Rows from block 7 of the image encoder of a small model that answers yes/no questions on an image's attributes, named by matrix and row number. Rows with one number belong to one channel. Each number is 500 + 50 x the weight over its row's rms, rounded and kept within 0 to 999. All counts start at 0. Numbers have three digits each. After the name is the row's rms in percent of the matrix's.
After each channel's rows are labels from the 100 images, of 14848, where the channel reaches its highest value: "peak at" is the part of the image that holds the peak. Only what is clearly more common there than usual is listed. The data: rendered roads seen from a driver's seat, with toy cars, trees and houses.
# convs0: expand pointwise conv (encoder.blocks.7.convs.0.weight, 640x160x1x1), inputs 0-159
# convs1: depthwise 3x3 conv (encoder.blocks.7.convs.1.weight, 640x1x3x3, trained with AdamW), a 3x3 kernel
# convs2: project pointwise conv (encoder.blocks.7.convs.2.weight, 160x640x1x1, transposed), outputs 0-159

convs0.27 085:492539429459508503390565540466550475458484561463533479507497523564469595508489509424514496562536454506528534554500544564618417407461590617572488506540547499487509481440348600477518561487499454408500518601464510442540454371430511458522560466499450422534508535406496550538520513453554464533479596495406578419494457470532548433464589528518501502526467530541503500461489456508487478546445574518448565528471498535417529514532462515500506414485594540490489530434502431539543462500471534
convs1.27 098:471506516409534546431565527
convs2.27 085:549511559395500599415476518535526503484500509544473563505523541437484520478561488509441465509473518595464519496522449540553452508481509510569511524552531496507413462517428538484573580450476518437498445530538567537434446619492486626497555445553453474511530454390586462557541530524499529528440579444523513568566554510496550595490418403487565427537518406380596535500539548501466518497514498452531404478450438494517571482441541552452517545530599453405531482536483417505499437522501554
peak at: top right; top centre

convs0.15 099:494536475516542397502447432460574537556574448479444476493483536466450582544486455491489566527518476563543444546546564477376476513525554475593524457507559596486503484525496444544546547488451582474547594481580472421504529473531484541458509478521531551507504459492443556534482428545460530546581586516536485521475495487523441480479562483443444472561602501509513448376563486473490522558548426468585409465521415524600522473518514551497498529512448499438419508449562452616491464508331557
convs1.15 122:508517508467453477573592567
convs2.15 077:531436538477562478490408544504473348421472486524477532510415443544513476575499476558550488522472522446551545544645502553417457489537497503451566562501446600429584603443556436517470484498517637446416564477509484492422465549468514551438509531462542534400476475502494549537578437497411522512487384513498518499515468544485463506542462441520506536438475542527528524517527506622607483431528553563524485518460450515495470424515528518471538412460477590512463467480457417464497516477502449
peak at: top left

convs0.100 092:445533503514580467426517539434532489531495538519507502580544617550552618482467457482564439493423461553379456500542479481550453505539528494586532529461423555488563454455508462539573569561425552430446497490468432388558497409506572528446494516540492561553631439474505552501464448484396461543603485510590532484527442501506504520523537503527470492529548580544461495468526453566488525433445503520458448572583481576458521478590429536536544508484492469474433506460597528607463501520500496
convs1.100 109:473482483450444447572575543
convs2.100 072:442579574397475538440461497554506512500495514507561539532542509575508527547512407538443469511510520587449483435527520512476459404469531544523481514465422518469534578499357508454623549525465606447435513427499557459498470582476474497432556521502465375539441529422482471527533543523488531505453474525527461522394517525435502501451447440451548512514541526515547557497443393428531476474400530466506478505536485587475496440567611508431458542571585437567550436553445467446557494517494452
peak at: top left; top right

convs0.611 098:516529505457502545562478627492505473478493518520441451501506583544466472529494515546507456639531617551456510540472498569532508541478478551479448494460562426497524545616485550482436457604524447427584514549490557515512505466487507616547536562434491414457470555475447514488508448431471573498654582553500570466473531499620396456500527494485509491503539574513448535447538473440451465509428546432543558464493483524467588470451434581495462574509521486512450499459486525527487444379542471
convs1.611 082:534485451489427415566495542
convs2.611 105:518450565407437419520483564578408493500572538504497459529484473455540552483492536545522460482515533496449503566478503483496525476532540546516376530566532446410494492572539449415549540564462472521453501472474548421603553490542492461476549460506324446466434537444397463517437437465503531470461530570429527574510451514503567559524567564584536427447568500476508550514448512537359483401475513561397509467492530511538523515521561530500542496491543490473480505556520434571483459522396553
peak at: top right; top centre

convs0.435 103:468493503621516537509473513480491503536624495463535540392554475540450462512462424585529474519558434429525432535513491428536517503503513400566593584645513499435467481431448543528493543562469465411468481499500520418557511544488456508482523435433480457523473499544472441363483435514434463457477522535441453577472531552467453481514434474455491471481537580562539443517594584510474540454505411502457525532460431569549439519486523475510605412563475459544492531502459519500443566600484463
convs1.435 102:510476493394556511541466432
convs2.435 093:443522551415464493532579531426561491465547604538455547475561409605425564490551556508484583448481534545403523527445445565548443552527539503388454459500479453526491449462488451561505458530437610543542550530538531534551520452401529527549466491507449486492555487487478430501446473452525469557493451548583467414569514423546502600573511546482500520488445460410519564477581520528582422491510533480498490494565442511449550452420470514551550547471551562447432467493468517450510459375463537
peak at: top left

convs0.406 094:502464502504535477553458515477540448490437332528565458479524543560531547519490484436449477539446485486537406589447395438480489423508516529489407524503371585500487469553529500518503463543630496418416494556505488483547455431526507509443475476475572529496564502524533540564574479437481551567594458453547515482501553553656478607504375537505496511520576467448503502547499487562489479438524482589498507441507558509503469473477502514543470512536443508451403390531523466449544497517495432
convs1.406 117:481467472451458450427431441
convs2.406 101:538534491513555498481504532483562527478528578552546591525538485467523588469468547624465443438508520448487521493475546482469381588558510545456516503556549436455431447479443476443523519526552470546595454529521473561437475449482488381518577464486465536565511458598540506415471462558530461469485438471517616341561505457448562517414473443544484388454444510511496529431428465513387503485517457493523456521516493521550459566529529481502426551424505491597499577451546441540471474559485478
peak at: top right; top left

convs0.346 107:509507483530482554436467495519507498584444569307435554516371493457494428547518452571501460563498531476556468606549538456486450467515550412479461507536469481428483510452442501525454419459430561438514441450485455513497506502568580559576504460408527566578558503469480503438583518451468500501392524525531543529511480497540481470542569423446438436510535510532529521487533521560533516450515493466436495404509509482370539537417490421524493462534498433520574451527516601497550554483521414
convs1.346 094:512498420515512407435448496
convs2.346 102:482412472509462493545483497496444525507412491573527556510487355577477456563588486502515574517547437502473545558412504499561387509476520545476565565554523579611484410479459524580503486466613526610509454532501441501538574522466600481555495488512491478528509490434499510517523451482358542517509550532424479448573556458382531525465497526473380481502510549519536429478547546550480475456582478461522513486539471494519472595481520452509409428476555440531458456508471440544460476525559569
peak at: top left

convs0.353 090:531535559509538507492461471537438576492460544410466466478579466427504454557460545463418456501396508542519549536460505397417448505420487505480540445475471520587485495413475472494427505509477526488445421546577569427628524500450464534510463471560586452463523442498502507546480600460516554426476510479523397503475505546499523478515445556502527521456642544510512519418535484425539421469490458574510514471517461448403564514520532550434593560525435561492510524494565598407504566446418513
convs1.353 103:499502489575546494564577568
convs2.353 073:552544467429467439622463430571436532527559474457587424441437500481494501514403440442458417529494493473551555551549477471517517442474470472474494495447492463534478553485571525507484358409560520532535587435459493492477511460502494585513535523541512397461609660500547457562504543454523425571408481442469475539449523556437515429537463461517542499523466532456472525600478489609508517461477440545533551426423487436521512470514526500442463562531488484492548420446549428526467450481514464
peak at: top left